From a checkpoint of a small image captioner.
Data: trained on rendered roads seen from a driver's seat, with toy cars, trees and houses, 8.8 epochs.
Rows from block 9 of the image encoder, named by matrix and row number. Rows with one number belong to one neuron. Each number is 128 + 32 x the weight over its row's rms, rounded and kept within 0 to 255. All counts start at 0. After the name is the row's rms in percent of the matrix's.
# fc1: MLP up (encoder.blocks.9.mlp.fc1.weight, 960x160), inputs 0-79
# fc2: MLP down (encoder.blocks.9.mlp.fc2.weight, 160x960, transposed), outputs 0-79
fc1.702 081 [ 90  94  83 175 129 147 131 110 116  99 156 170 147 122 100  95  96 164  82 121 147 143 153 121 115 152 122 132  83 113 164  94 162 150 149  72 131 120 138  92 173  92 129 150 112 138 106 126 143 108 123 108 142 162  89 180 161 127 145  95 153 123  98 143 117 133 131 107 103 172 187 162  68 100 168  82  70 142  88 126]
fc1.703 115 [115 157 202 111 156 131 112  85 138 151 112 125 133 103 124 138 139 145 159 146 113 111  97 107  91  83 127  77 140 118 153 118 125 105 144 114 140 173 139 149 145 124 110  32 197 115  96 108 132 115 146 133 177 118 117  94 151  89 134 177 146  84 138 109  86 120  77 128 151 121 127 146 185 105 110  83 168 130 102 164]
fc1.704 135 [121 118 109 138 127 112 130 196  89 111 156  81  80 156 113 145  97 160 155 124 132  85 102 149 108 146 102  62 138  80 110  79  63 131 155 161 118 148  99 119 124 157 193 188  99 115 161 135 110  91  89 104 141 100 131 118 129  68 187  91 160 158 101 117 127 100 184 178 145 149 168 111 164 141 129 107  64 179  90  89]
fc1.705 166 [ 20 120 106 132 122  91 123 149 133 122 118 129 123 117 117 102 177 138 120 204 168 139 166 150 172 185 167 115  88 163 187 119 119 117  85 145 139  95 117 124 171 168  94 152 111  77  93  98 156 111 143 165 196 153 147 188 129  64 125 107 118 146 134 144 175 177  96 120 119 179 167 183  84 175  91 162 109 151 137 131]
fc1.706 081 [185  73 101 127  69 121 100 103 167 124  90 157  98 160 135 102 152  94  67 146 139 119 142 117 123 108 115 101 131 155 175 149 116  87 190  89 154 160 123 122  99 124 145 135 125 152 177 198 118 134  98  94 112 112 139 143 161 145 128 106 108 109 219 149  88 125 152 114 154 139 126 100  95 182  96 102  77  72 204 128]
fc1.707 125 [192 151 104 197 156 217 106 142 102 116  68  94  94 110 146 114  98 130 178 129 171 144  97 147 141 100 152 131 134 176 140 165 131 168 125 134 107 109 169 127  75 105 123  88 122 105 138 129 150 162 148 123  74 141 160 108  97 138  84 202 123 116 127 136 143 137 155 111 145 107 134  65 103  94 103 161  97 124 129 128]
fc1.708 083 [ 91  76 148 130 104 143 129 149 148 148 119 148 161 111 127 168 152  59 140 154 142 160 140 170 102  70 111 148  57 152 172 107 168 146 114  32  96 154 100 131 120 121 141  83 116 111 164  83 116 130 166 137 192 113  84 152 125 124 173 149 114  79  68  77 123 138 164  88 120 149  88 142 177 127 162 164 154 128 166 127]
fc1.709 133 [180  87 152 111 107 130 130 143 161 109 139 128  81 114 117 123 160 174 168 148 140 139 153 124 130  95 156 134 138 146 178 123 117 142 156 111 144 163 121  74 144 130  96 127 144 118  85 151 124 168 126 193 167 120 129 119 153  89 102  57 142 182 105 212 166 106 121 119 198 104  82 139 133  87  99  40 143 122  91  91]
fc1.710 100 [140 146 126 104 142  92 152 143 154 142 145 213 111 141 180 162 141 144 113 158 133 140 118 134 122 145 114  60 162 208 181 147 146 149  98 172 140 171  97 168 110 107 234 101 139  98 174 127 159 167 110  87 205  84 134  83 144  95  94 133 136 113 165 139 121  97 128 148  86 139 119 111 126 103  96 185 108 154 156 148]
fc1.711 119 [ 77 166 124 119 124 113 182 171 138 151 117 135 141 182 137 123  99 131  84 111 114 114 105 109 179  91 142 128 129 113 123 114 144  53  86 143 189  61 133 160 124 140 130 162 141 137 132 162 159 112 114 132 151 107  82  99 179 129 150  76 153 133  98 100 179 144  79 107 107  93 128 132 146 114 103 182 109 106 186 135]
fc1.712 054 [173 117 195 109 141 159 112 147 118 125  66  35 192 114  86 119 155 163 107 124 150 148 106 116 134 143 161 147 103 144 136 158  91 145 157 132 148  99 144 154  98 149 120 107 102 122 227 162 166  97  93 124 159 145  94 135 142 161 131 192 131 163  99 112 127 112 166 181 130 182 137 130 131  82  72 112 113  80 130 190]
fc1.713 084 [141 147 131 168 141 138  91 143 163 139 136 140 131 152 182  80 121  89  44  89 144 143 126 146 154 119 137 147 140 152 197 157 144 110 178 152 176 129 191 122 180 123  94 163 164  58 125 113 176 119 127  51 131 133 153 156 116  97 196 204  61 152  97 149 133 110 142 109  89  97  60 118 132 142 139  61 116 136 174 149]
fc1.714 091 [126 140  86 121 148 132 107  95 135 143 115 111 147 157 141 138 127 121 104 139 131 130 207 138 132 110 138 120  98 166 128  92  99 170 150  94 183  94 163 148 103  99 123 191 120 132 193 101 113  79 115 191  54 105 140 131  93 190 147 126 148 128 110  74 156 166 145 122  91 102  85 169 131 122 126 132 119  93 101 116]
fc1.715 083 [172 112  85  83  89 162 121  81 204  85 126 143 115 163 201 150  98 114 103 134 149 161  79 121  79 147 139 126 120 121  76 119  72 147 139 129  83 148 145 124  83 127 131 159 107 113 161 133 138 136  84 126 161 105 110 144  95 171  85 115 107  90 126  98 126 149  66 159 118 129  77 117 112  88 113 126 119 159 124 112]
fc1.716 072 [127 134 115 161  91  93 131  93 124 125  92  64 144 129 130  98  71 104 141 140  64  96 160 112 144 146 128  94 144  86 153  80 105 102 114 161 105 167  89 169 133  82 124 112 120 118 159 135 113  91 124 122 119 115 130 124 133 149  92 119 160 140  78 115  82 118 117 144 131 134 103  84 122 112 124  83  84  98 159 114]
fc1.717 152 [157 168  47 114  91  81  94 135 123  88 149 125  95 134 166  86 132 153 118 148  92  87  93 150 158 133 110  87 157 122 111 174  84  78 133 114 107  88 144 100 161 138 125  73 125 155 101 206 159  96 109 142 191  88 178  80 147 122  83 124 132 117 164 140 160 100 110 104 124  80 124 123  84 104  92 101  87 142 124 117]
fc1.718 114 [104  90 129  63 124  96 124 139 130  71 136  82 103 121  91 162 119 114 206 164 149 113 113  94 121  97 120 105 110 147 136 116 148 104 124 117 103 104  71 116 104 115 127  99  78 139 130 114 112 135 122 150 119 119  81 136  46 135  83 122 119 115 111  83 175 181 120 120 129 111 130 108 162 104 139 106  93 149 108 190]
fc1.719 086 [146 115 105 139 161 125 163  95  72  93  93 161 142 122 146 168 192 121 128 125 189 116  86 189 104 152 119  76 180 121 169 139  80 112  99 142 139 106 140 177  94 129 158 165  96 131  91 117 111 114 123 163 132  85 138 133 113  89 141 149 149 145 154 124 132  77 126 160 143 116 129 174 152 107  99 199 127 100 150 111]
fc1.720 089 [154  62 117 155 157 132 155 123 100 140  91 132  68 134 103 132 173 113 125 100  77 105 155  92  95 172 144 118 127  96 136 114  74 149 142  50 109 119  62 169 154 165  72 131 116 179  83 100 119 208 131 137 171  86 143 108 138 148 171 152 102 117 159 128 139 107 136  82 147 102 126 203 105 109 111 123 147 132 145 173]
fc1.721 127 [105 147 187 136 132 121  96 114  85 132  72 103 172 156  93 117 146  96 101 178 151 183 158 134  64  84 120  53 134 193 174 104 104  86  94 149 108 135  73 178 181  80 112 154  89  95 173 129 102 215  96 119  79 139 108 143  93 120 166 135 120  96 134 167 115 110 133  98 123 138 139 123 174 158 119 136 122 170 102 120]
fc1.722 071 [167 147 148 133 140 141 160 179 129 131 110  48 110  83 164 114 136 160 110  93 139  98 185  94 166 151  85 168  82  71 147 128 124 135 130  64 124 114  81 113 121  79 140 104  59 176 105 143 128 143 100 119 198 141 105  56  92 121 100 109  96 148 133 174 152 119 165 145 136 131 159 148 124 112  67 141 166 173 137 127]
fc1.723 063 [132 140 189 155 164 119  88 132 109  84 100 112  99 180 127 156 114  88 148 130 105 187 149 203 114 134 137 100 149 163 165  91 179 139 104 165 149  92 165  78 138 102 110 118 155 105 110 152 131 119 122  97 122 100 168 101 175  74 121 139 138 131  99  86 127 118  47 170  37 124 146 151 168  83  84 119  52 127 105 119]
fc1.724 081 [122 146  91 196 137 124  96 134 143 151  81 109 164 108  94 111 129 153 159 164 118 145 140 160 112 133  88 109 113 129 162 103 130  97 132 195 197 121  98 188 166 136 124  93 193 135 138 159 118 164 126 179 122  95 137  69 131  58 106 126 143 139  95 151 146  88 135 110 132 132 198 120 147 104 156 187  73 103 143 172]
fc1.725 090 [133 108 119  92 184 171  90 141  97 111 127 144 193 144 177 132 122 155 100 169 136  57 142 155 142 118 184 105 183 152 124 146 159 119 115 164 155 155  95  82 141 139 110 126  57 154 105 100 138 121 147 136 141 103 114 115 136 120 147 165 100 126 150  88 195 153 100 119 105 180 126 100 122  59  99 109  77 119 145 147]
fc1.726 093 [176 139  88 123 132 128 142 181 113 134 111 150 133 124 223 184 164 132 129 168 144 130 123 168  96 183 158 146 139 122 178  79 112 100 190  93 144 146  83 157 131 173  84 176 121 143 134  99 141 155 103 170 139 128  70 117 111 212 146 151  74 159 184 182 122 116 169 146 153  65 126 123 156 165 108  97 145 174 113 160]
fc1.727 076 [144 102 110 102 124 108 133  48 132  98 133 115  85 121 130 154 138 106 177 131  94 105 167 101 114 114 115 139 123 215 136 156 126 186 157 150 109 174 118 113 180 131 132 142 116 123 142 153 161 168  92 114 134 104 112 160  61  93 124 176 164  74 123 127  81 122 104 149 140 119 169  96  92 125  89 138 142 151 109  82]
fc1.728 097 [148 112 174 132 144  67 117 139 121 125 152  93 178 127 165 100 102 146 136 153 186 181 141 102 177 112 178 136  82 102 131  73 152 197 134 165 111 130 104 109 162 157 140 154 138 118 106 151 131 120 136 157  90 149 120 177 102 137 165  93  82 117 177 100 108 134 114 161 141 155 116 179 158 162  69  89 163  79  80 103]
fc1.729 058 [123 122  85  86 158 167 106 205 147 132 150 124 143  84 128 159  73 142 101 178 162 131 184  89 190 100 111 128 165 138 134 134 190  78  84 163 153 151 138 119 120 113 115 188  91 104 181 107  85 109 127 129  80  85 122 128 143 137  98 133 133 127  92  74  99 146 155  87 101 123  62  96 125 164 128 153  97 117 158 218]
fc1.730 083 [194 197 110 115 131 150 101 179 116 122 107  77 101  90 134 137 144 130 147 155  70 154 103 109 193 111 141 153 182 172 141 176  72 125  94 127 122 139 123  90 129  81 164 100 152 122 138 101  82  36 149 117 102  87 123  72 185  87 126 143 165 105 121 155 107  89 133 165 122 173 129 141 105 143 123 169 172  98 120 149]
fc1.731 130 [147 167 131  75 151 131 127 132 100 115 142 174 178 155 171 131 162 142  95 194 115  94 172 181 107 115 182  75 158 208 110 128 115 142 133 194 139 166  82 140 116 143 144 157 109 186 175 131 119 134 191 133 148 119 169 112 127  81 173  85 121 101 136 134 149 157 135 118 118 184 102 129 147 124 129 117  92  76 142 130]
fc1.732 105 [183 171 148  61 115  88 100  66 121 114  75  96 121 103 128 138 144 114 120 188 127  71 107 109 141 104 135 118 123 102 160 171 156 169 126 183 103 164 156  84 159 130  43 105 111 180 197  82 140  93 162  88 102 149  94 112 137 100 109 122 129  92 167  80 122 124 131 134 119 143 190 148 108  95  74 145 116 137  62 184]
fc1.733 111 [133 130 162 159 121 132 126 117 163 114 110 150 128 120  88 108 174 126 200 103 156 157 152 103  69 136 106  82 148 136 156 116  75 144  90 172 114  26 105  95 126 106 101 121  99 130 148 144 182 103 200 131 155  73 102 124 133  42 142 112 155 101 192 118 154  81  85 166 119 168 158 129 116 175  95  99  85  80 115 172]
fc1.734 067 [147 160  90 120 131 107 135 120  75 146  56  71 131 208 107  74 120 160 125 101 139  75 176 147 164 115 120 145  95  62 143  85 133 181 148 164  98 158 151 119 186 151 132 121 135  61 130  83 131 151 159 143 126 172 114  90  41 105 179 142  97  80 161 150 128 152 155 112 129 139 129 108  98  85 100 111 157  82  86 114]
fc1.735 095 [108 147 102 142  59 111 149 143 125  97 134 118 121 103 107 110 112 142 125 131 154 160 200  85 112 131 103 101 123  44 133 125 146 121 117  78 162 127 143 161 130 168 185 102 124 101 144 111 164  71  75 107 152 169  98 127 166 109 120 120 105 125 171 104  95 173 108  94 104 103 156 172 172 187 116 151 103 180 137 181]
fc1.736 120 [152 147 143 132 112 128 107 138 114 124 114  89 118  64 134  97 102 175 106 121  99 138 105 113 118 164 111 143 136 158 127  73 122 147  73 141 153 139 141 132  96 130 109 119  76 154 163 160 134 139 170 111 154  84 160 162 139 128  95 129 159  80 131 100 149 132 172 108 105 168 228 182 152 142  72 140 202 106 105 143]
fc1.737 102 [ 72 135  90  68 148 139 174 179 155 118  84 131 130 113  58 135 130 143 169 169 101 100  87 131  66 134 146 138 145 144 109  79 150 121  88 146  75 149 116 113 153 153 143 151  94 103 144 137  79 126  79 136  78 168 174 111 124 137 129  82 128  85  98 129  97 162  74 160 182 168 165 162 139 109  87  69 119 100 128 106]
fc1.738 086 [ 81 118 123 166 197 115  70 165 186 126 165  98 125 109 105 127 144 157 126 151 119  92 119 123  90 116 144 120 109 134 178  70  80 113 130  85  94 137 104 148 149 148 191 136  46  40  96 148 120 138 123 159 162  98 166 121 103  99  91  84 118  74 123  88 129 147 144 102 133 117 124 160 116 158 132 165 210 129 105 118]
fc1.739 092 [114 137 134 147 131 128 128 165  86 174 129 117 162 105 113  45  98 132 151 128 165  73  79 158 151 131 131 101 114 107 205 116 170 173 100 159  48 135 136 176  96  92 131 125  95 115 168 110  48 113  95 129 167 140 129 142 120 166 109 106  95 162 103  82  99 129 104 160 135  94  86 143 137 106 125 162  92 126 154  87]
fc1.740 175 [ 98 128 101 114 144 115 181 101 141 160 166 109 135 145 147 135  86  83 102 154 146 193 186  96 160 128 130 159 111 113 179 166 180  94 135 115  86 192 155 123 108 171 124 151  94 162 166 131 174 134 144  86 144 145 133 110 140 135 139 142 150 155 141  90 108  69 136 182  95  88 149 122  81  87 123 182 178 144 113 156]
fc1.741 139 [170 122 123 118 127 157 128 150 107 177 121  84 130  80 129 139  90 152 155  65 144 127 162 134 148 147 196 178  89 133 122 117  74  58 140  99  81 131  59 149 171 139 146 182 131 102  97 110 149 169 110  97 107 129 127 164 158 150 113 122 147 172 130 154 122 153 104 130 108 153 149 161 127  77 103  96  81 117 131 118]
fc1.742 090 [146 150 125 127 107 121 121 146  48 139 133 129 125 115 144 191 133 144  52 114  46 159  97  92 140 154  98 182 126 149 137  84 130 127 106 138 122 122 163 125 123  45 147 139 153 110 166 129 116  94 138 119 171  98  59  81 123 125 170 100 168 129 143  86 101 128 144  92  34 168 141  58 136 121  94 111 160 109  49 148]
fc1.743 097 [ 85 170 166 178 122 142 106 110 136 162  78 105  52  97 125 121 126 133  98 116 141 119 132 114 156 107 135 139  92 107 113 147  91 133 148 143  98 166  88 170 126  66  98 140 110 141 133 158 139  69 116 136  89  88 117 150 169 148 133 153  93 140 141 131  89 114 156 149 166 143  96 149 122 120 133 116 136 113 156 135]
fc1.744 102 [170 157 131 139 113  97 132 136 149 146 129 122 148 101 120 129  96 119 196 156 169  93 174 146  82 174  74  89  73 184 128 129 132 163 155 147 174 137 134 139 111 115 153 131  85 196 133 163  80  82 156 125 134 146 188 142 104 117 138 174 146 127 121 144  95 132 123 110 156 194 115 140  89 108 102  92  58 132 137 130]
fc2.702 089 [167 132 189 157 138 105 126 123 142 117 101  96 168 113  70 183 154 114 172 162 143  66  81  76 168 105 101 132 114 164 120 110 116 146 132 127 163 144  48  93 176 134 185 114  88 116  59  93 118  82 104  77 142 116 145  73  99 195 116 130 116  99 185 116 175 134 189 183 169  96 126 157  91 166  99  77 165 183 158 124]
fc2.703 110 [ 62 101 116 122 112 160 197 121  91  87 147 111  53 147  89 106 129 110 129  97 125  79 163 158 102 101 109  75 136 157 165 114 178  99  85 154 163  93 167 126 132 142  46 130 135 121 167 177 130  95 123 129 110 200 116 130 127 111  86 171 150 168 151 117 166 160  97 160  90 141 154 110  91  88 143 182 130 192 145 120]
fc2.704 133 [128 132  95 109 165 195 115 125 149 148 107 109 107 169 114  93 110 140 170  74  63 164 163 151 165  86  87 141 181 122 122 136 129  89 118  98 123 155 116 148  78 183  86  94  98  53 182 186 147 141 122 100  74  62 136 122 144 112 144 171 152  82 130 106 167  94  96 158 143 176 111 161 152  95 138 138 148 169 120 131]
fc2.705 174 [155 138  60 102 180 135 106  94 109 118  86  99 106 117 140 116 146 173 133  85 196 111  70 159 148 134 175 188 115 116 164 105 129 132 126 190 115  66  91  84  94 148 131 101 144  77  87 123  83 103  88 116 132  99 128 116 152 153 146 129 140 134  94  85 116 107 190 116 105 140 177 144  32 118 170 106 107 174  75 143]
fc2.706 084 [ 86 147 121 153 172 128 150 144  87 173 142  78 114 152  74  92 146  94 106 106 114 138 109  99 146 154  73 174 168  97 132 147 154 137 138 141  89 113 109 210 103  85  88 170 198 168 102 131 111 109 154  76 121  55  99 132 155 103 175 123 144 147  36 172 104 130 120 107 214  98 152 140 136  95 153 126 149 130 111  89]
fc2.707 126 [120 157 162  89 138 129 115 110 193 136 156 157 113 106 139 156 114  82 129 122 154  88 167 109 114 115 180  96 135  70 111  79 174 155 116 122 123 160  99  92 126 164 118  87 116 157 121 150  98 126 143 128 109 166 128 109 108 155 149 159 159  82 130 154 136 145 122 136  85 132 115 152 167 114 102 125 179 158  80 103]
fc2.708 091 [133 128  88 130 102 120  72  70 129 144  44 153 170 142  84  42 132 180 149 116 191 204 116 160 101 137  90 106 109 110 141 194 109  95 121 166 188 129 145 154 104 122  58 122 143 118 137 150 103 172  65 137 125 160  99  90 102 147  74 131 143 101  95 136 162 122 155 127 162 110 134 108 208 161 144 161 136 148 190 111]
fc2.709 123 [165 135 124  85 116  93 140 101  94 113 107 203 136 143 149 111 111  83 158  99 121 151 127 172 128 170 132 117  96 116 167 146 174  91 114 158 115 147 143 127 165 187  64  74 140 211 120 163 144 186  83 119 110 129  93 142 165 113 155  96 169 156 141 142 127 142 196 134 104 117 115 112 113 120 141  89 127 139 132 140]
fc2.710 102 [ 86 117 108 106 107 233 111 158 110 130 174  82 138 133  46 145 139  81 113 127 122 126 133 107 120 108 143 109 166  81 136 126 183 105 124  65 161 141 134 144 120  89 134 150  82 180 147 104 131  84 165 191 120 204 132 149  84  89 149 152 116 145 102 118 134 106 104 113 157 172 124 147  94 107 142  72 201 120 120 147]
fc2.711 111 [150 156 130 133 132 105  70  95 137  68 112 167 125  94 151 194 127 110 167 144 164  98 108 100 136 160 154 165 162 159 115 103 167  88 137 167  97 130  99 139 107 112 133 121 192 107 127 154 104  93 180 113 113 161 200 147 127  68 183 155 148 137 101  98 131 104 133 111 165 136 140 150  91 116 141 136 122 100  36 145]
fc2.712 059 [143 107 123  82 108 128 106 141 135 154 119 122 109  80 109 159 103  43 172 140 158 123 164  84 159 183 227 117 138 182 128 139  86  67 136 114 124 179  72  90 146 135 123 171  96  32 149 138 137 163 114 144  75 105 159 110  62 121  90  98 108 135 140 147 123 118 135  90 120 170 144 149 149 157 129 135 153 146 111 145]
fc2.713 085 [ 81 190 161 124 178 110 119 162  99  79  84  74 136 156 176 146 143 145 159 153 101 135 151 110  61  93  24 118  72 179 125 148 136 139 137 145 151 154  95 126 101 145 110 170 110 143 191 126 125 149 129 103 142 120  77 125 131 199 139  97 154 133 116 136 160 121 105 150 144 121 152  98 110 126 168  84 178 131 140  99]
fc2.714 102 [102 112 127 176  66 161 133 130 188  86 141 145 116 124 156 100 197  86 130 146  69 126 102 104 138 101 135 184 127  64 152 110 168 156  64 177 133 168  53 134 143 118 116 112 128 106 129  99 103 126 171 115 109  96 136 136  74 104 114  93 118 132 161  75 112 115 115 165 179 152  46 133  87 124 167 163  68 136 133 153]
fc2.715 083 [ 88 140 102 145 159 125 139 129 134  42 131 102  45 142  55  75 143 126 109 183 180 180 105 127 166 174  60 158 165 110 138 148 146 119 129 147 107 191 112 121 154 121 110 108 150 184 170 115 122 120  95 109 103 125 125 137 148  89 105 141 133 119 135 109 149 134 140 119 161 117  94 115 129 105  88 189  99 178 170 179]
fc2.716 068 [120  48  74 120 189 179 184 126  80 158  83 176 168 150 133 145 104 114 204  95 138 125 200 138  84 153 126 126 129 152 105 131 155 106 126 153 148 176  92 106 131 104 134 118 118  91 144 130 190 118 121 113 172  91  91 123 181 106 162 118 102 172 122 155 147 121 125  96 100  99 185 164  81 119  77 115 170 127 123 164]
fc2.717 157 [109 135 163 186 136 133 142  79 128 176  98 120 137 116 118 132 206 101 143  49  78 180 102 195 124  96 121 147  84  62 151 110 115  76 128 104 125 161 144 129 129 166 117 148  98 176 191 122  69 138 135 152 158 177  96 171 122  96 117 138  81 185 134  96 114 129 125 101 189 157  94 131 176 168  74 137 174 118 143 135]
fc2.718 114 [167 114  86 108 159 154 190 132 124 159 152 175 110  97 186  46  91 142 128  67 138  95  73 157 156 136 155 173 132  80 132 124 123 152 133 169 138 176 159 136 152 169 112 173 127 113 135  97 148 104 113  78 105  87 188 173 167 112  96 102 143 146  73  80 140 125  85 124 166 133  97 173  39 119 113 159 143 107 145 138]
fc2.719 089 [ 61  75 134 142 155 147 109 149 123 147 146 150 130  57 119  68 127 107  94 140 104 153 131 179 161 174 127 171 120 100 103 122 102 116 139 113  84 121 133 101 100 147 112 140 184 179 166 142 123 167  96 141 133 116  92 147  68  99 155 116 166 123  79 104 147 139 147 160 124 151  86 134 165 130 128 103 176 103 116 134]
fc2.720 091 [ 79 152  44 125 130 124 117 184 120 113 137 105 150 167 120 115 143 171 128 137  99 136 102 136 121  84 155 173  70 144  90 149 123 117 171 125 199 124  92 133  91 148 190 131 164 189 135  96  77  97 106 133 133 148 172  86 118  93 158 133 147 155 153 179 162 161 142 118 125  69 146 142 138 151 176 153 154 158 151 155]
fc2.721 116 [ 93 126 106 105 163 131 219 148 166  58 182  93 176 153 187 158 113  74 136 131 162 104 119 139 154 115 126 208 146 134 137 109 171 135 124 154 125 129 148 122 169 128  51 168 125 141 130 106 120  86  81 104 151  82 122 139 136 109 108  46  87 130 196 128 169  89  80 106 160 135 123 107 137 155 111 113 116 153 114 143]
fc2.722 077 [ 75 103 111  91 128 170 144 114 103 213 115 164 130 161 134 119 124 139 177 148 102 151  91 171 144 112 126 144 150 138 125 113 128  81 134 105 153  98 173  96 168 142 158 129 137 166 146  82  88 113 120  74 166 101 241 115 135  75 193  65 126 139 127 123 119 139 204  79 119  72 103 141 138 121 152 137 102 180 122 107]
fc2.723 071 [ 64 180 102 146 200 140 129 175 151 135  96 130 119 151 147 144 132 153 103 160 160  87 166  84  98 106 100 164 111 108 107 145 112  76  92  87  71 213 142 137 122  98 134 130 132 122 142 129 102  63 108  58 158 149 133 119 114 132 175 109 134 177 165 158 196 122  91 142 141  86  70 111 118 144 159 108  91 121 102 118]
fc2.724 083 [ 87 190 108 140 136 148 122 173 109 113 121 119 149 123 155 122 120 111  97 129 161 151 141 148 154 149 129 118 127 132 157 123 165 117 160 128 109 108 120 141 101 185 134 108 130 106 169  68  94  73 130 136 180 153  96 112  90 180 153 110 118 109 107 105 164 165 121 103 170 172 131 111  95 106  86 173 128 127 137 128]
fc2.725 093 [172 125 101  98 178 138 127 165 115 159  98 160 147 149 153  97 111  82 148  85 137  30 107 122 130 107  87  98 117  90 141 116 170 125 211 146 165 146  92 107 165 170 104 202 119 115 143 131 125  71 162 150 165 122 210 150 210 154 115  84 170 158 102 103 140 130 154 114 134  88 142 143  87 139 100  91 167 107 201 157]
fc2.726 102 [ 96  70 100 145 102 125 137 125 190  94  88 109 124 166 122 208 131 102  84  72  85 114 128 205  96 191 105 141 139 128  91 133 243 128 165 105 146 115 162 137 113 119 161 154 238 127 149 131 126 136 127 105 150 123 125 137 144 104 143  68 137 124 172  99 157  57 187 152 164 126 152 101 126  88 104 130 111 146 169  79]
fc2.727 076 [157 146 140 114 182 140 121 153 136 120 117  87  84 172  80  81  70 176 132 165  83 185  71 170 137 182 107 116 132  89 104  65 182  25 113 178  98 149 215 110 121 137 121 130 146 178  89 189 111 131 148 130 137 135 170 125 159 134  78 110 105 133 109 148 122 158 128 117 103 120 154 116 114  68 147 148 125 162 132 166]
fc2.728 100 [ 99 124 135 139 120 103 139 191 159 170 181 129  68 205  91 129  83 175 112 163 196 115 152 154 131  80  60 114 130 137  73  85  80 174 123 112 119 144 114 123 176  88 133 173 150 174 211 139 131 150  92 127 104 170  93 133  86 114 134 151 112 159  97 119 140  78 133  96 125 105 185 123 116 141 159 144 140 113  99 175]
fc2.729 059 [ 99 144 154 149  68 148  77 149 142 101 140 153 130 143 159 157 137 107 128  85 110 146 100 192 144 117 165 162  75 186 100  99  64 176 156  44 110 133 106 158 106 111 154 131 120 138 169 188 171 137 110 140 131 143 106 185  96 147  84 159 186 109 161 166  97 115 160 106 149 145 107 160  92 102 183 123 149 108 120  85]
fc2.730 092 [138  75 121 192 163 105 138 115  97 148 143 189 132 181  80 102 125 102 191 134 165 188  79 121 134 147 110  62 124 141 216 124 159 137 144 107 141 135 168 100 108 175  97 181 146  53 143 135 115 178 152 122 129 166 129 161 110 140 165 144  77 161 147 138 110 173 104 110 147  82 131 132  86 132 166 142 123 128  82 153]
fc2.731 136 [106 141  95 115 134 118 118 101  63 143 138 127 134 172 100 144 136 126 128  94 127  77 100 214 112 103 115  95 160 142 127 105 169 162 194 150  75 149  91  81 140 173 101 117 113 151 128 155 101  69 169 162 147 124 179 142 221 129 140 109 129 155 128 139 130 144 112 131 129 121  96 134 132 156 127  52 141 146 152 165]
fc2.732 107 [193 186 151  87  93 161 118 155 135 122 148  86  65 130  77 179 108  89  82 104 144 123 167 118 161 124  92 132 137 157  60  97 138 123 173 125 107 153  69 168 189 114  90 105  97 116 130 104 153 106 120 130  76 123 150 109  99 143 104 143 160 160 187  47 107 159  71 137  92 118 101 116 155 147 157 129  70 135 104  99]
fc2.733 110 [193 191 120 122 144 117 152  71  79 105 128 142  76 142 202 118 138  64  45 123 125 117 153 181 156 134  86 130 175 194 105 112 168 150 105 174 156 132 141 109 159 150 172  66  83 134 124 131 139 122  91 159 110 133 125 132 127 115 147 132 112 158 131 165 162 155 189  71  74 134 170 173 168  84 150 162 151 123 103 118]
fc2.734 074 [146 145 161 124 104 120 113 142 169 110 204 140  95 110  91 175 138 172  79 112 144 154  46  83  86  72 109  99  60  99 100 106 109 123 182 122  99 142  96 126 100 167 149 179 140 109 148 135 131 132 156  80 151 171 181 130 133 117 119 113 135 164  72 129 133 102 137 154 118  79 155 110 159 134 157 102  92 111 160 157]
fc2.735 095 [154 126 163  97 130 161 111  50  95 177 118  90 191 103 115 206  75 102 148 118  88  71  91 153 134 115 111 150 191 141 102 128 166 142 117 107 102 120 148 121  66 137 126 126 108 127 147  97 129 146 103  89  92  89  87 158 146 203 173 124 158 127  88 106 104 145  78 155 122 136 109 128 128  65 142 145 138 124 128  94]
fc2.736 107 [132 129  84 100 158 114  85  85 125 184 156 138 128 127 113 112 141  88  92 179 209 161 141 155 123 158 146 187 113  99 172 112  95 102 173 104  97 150 122  66 169 202 126 102 188 115 141  71  81 157  72 165 129 128 147 176 142 159 186 155 105 136 157 103 139 106 119  92 137  95  84 115 160 162 141 145 154 126 152 111]
fc2.737 096 [155 177 110 211  71  89 132 114 104  71 125 110 180 114  76 110 161  93  89 117 115 126 149 120 140 109 105  82  93 171  92 142 140 176  75 111 115 143 179  90 106 134 141 156 141 142  73  59 155  78 158 114 148 185 144  71 130 173 117 122 120 101 108 136  76 153 114 201 162 145 177 175 101  52 113 137 117  92 123 103]
fc2.738 077 [162 144  98 133  68 132 148 110 126 143  92 164 186 139 107 153 134  99 116 121 181 100 170 156  97 164 140 173 167 126 101 160 132 119 133 158 118  98 188 128 112 112 137  71 147 158  95  94  59 127 139  88 154 165 143 132 177  94 207 147 119 121  81 132 101  96  64 140 141 155 154 125  64 158 153 101  79 127 175 148]
fc2.739 078 [116 112 109 126 148 160  93 131 190  97 168 163 158 133 184 177 152 104 107 139 134  88 150  83 131 191 117 199 109 167 132 133 108  96 154  90 151  93 140  97 106 125  74 105  99 105 128 108 190 122 118  65 100 178 135 145  99  82 112  85 122 115 114 176 157 130 177  33 141 133 130 162 109 128 133  88 145  74 148 135]
fc2.740 165 [151  85 209 142 127 100 139 187 142 135 138 111 118 161  93 140 141  93 137 117 122 132 120  78 133 106  88 173 151 128 123  48 159 108 133 136 132 152 121 143 173 152 165  59  90 112 181 143 164 165 121 151 146 148 108  97  92 184 116 141  84 113 111  96  87 117 110 115 107 178 111 162 123 143 166 110  52 109  96 126]
fc2.741 132 [161 165 153 132 112 101  87 192 186 144 186  78 109 162 143  78  95 153 121 128 130 157 149 158 101 112 130 139 129 173 113  97  63 110 121 143 124 113 138 109 103 118 197 110 187 122 128  72 128 119  89 133 105 119 185 151 101 170 166 150 164 123  79 101 151 124 107 162  98 115 184 179 154 166  99  82 139 138  95 103]
fc2.742 088 [174 193 141 177 113 186 144  76  86 180 110 104 122  70 104  86 143  66 140 143 141 102 128 123  70  74 175 149 158 118 113  91 128  59 124 150 101 126 166 105 111 148 166 138 133  95 101 124  94 163 170 141 156 137 118 136 149 110  91 135 161  91 150 167 146  97 112 137 148 154 106 118 132 114 146 136 138 114 138  84]
fc2.743 088 [123  92 106 102 125 104 180 114  64 156 158  80 125 101 135  97 121 140 163 108 114 102  84 117  92 171 107 158 162 192  96 106 150 128 117 130 113 172 154 131 158  79  98 113 207  74 166 119 113 151 154 151 142 120 105 115 175 130 169 145  93 158 168 160  77  95 111  77 133  76 134 145  54 148 133 133 120 126  98 107]
fc2.744 102 [150 186  73 153 150 153  92 126  98 136 122 135 185 130 128 109 176 132 142 101 176 129  87  60 117 132 111 136  79 211 170 158 177 146 150  30  71 136 136  77  97 117 136 109  85  99  79 150 134 111 132 159 121 120  81 156 122 155 104 135 137 150 152 151  86 142 146  72 128 123  94 145 122 151 132 113  84 114 121 194]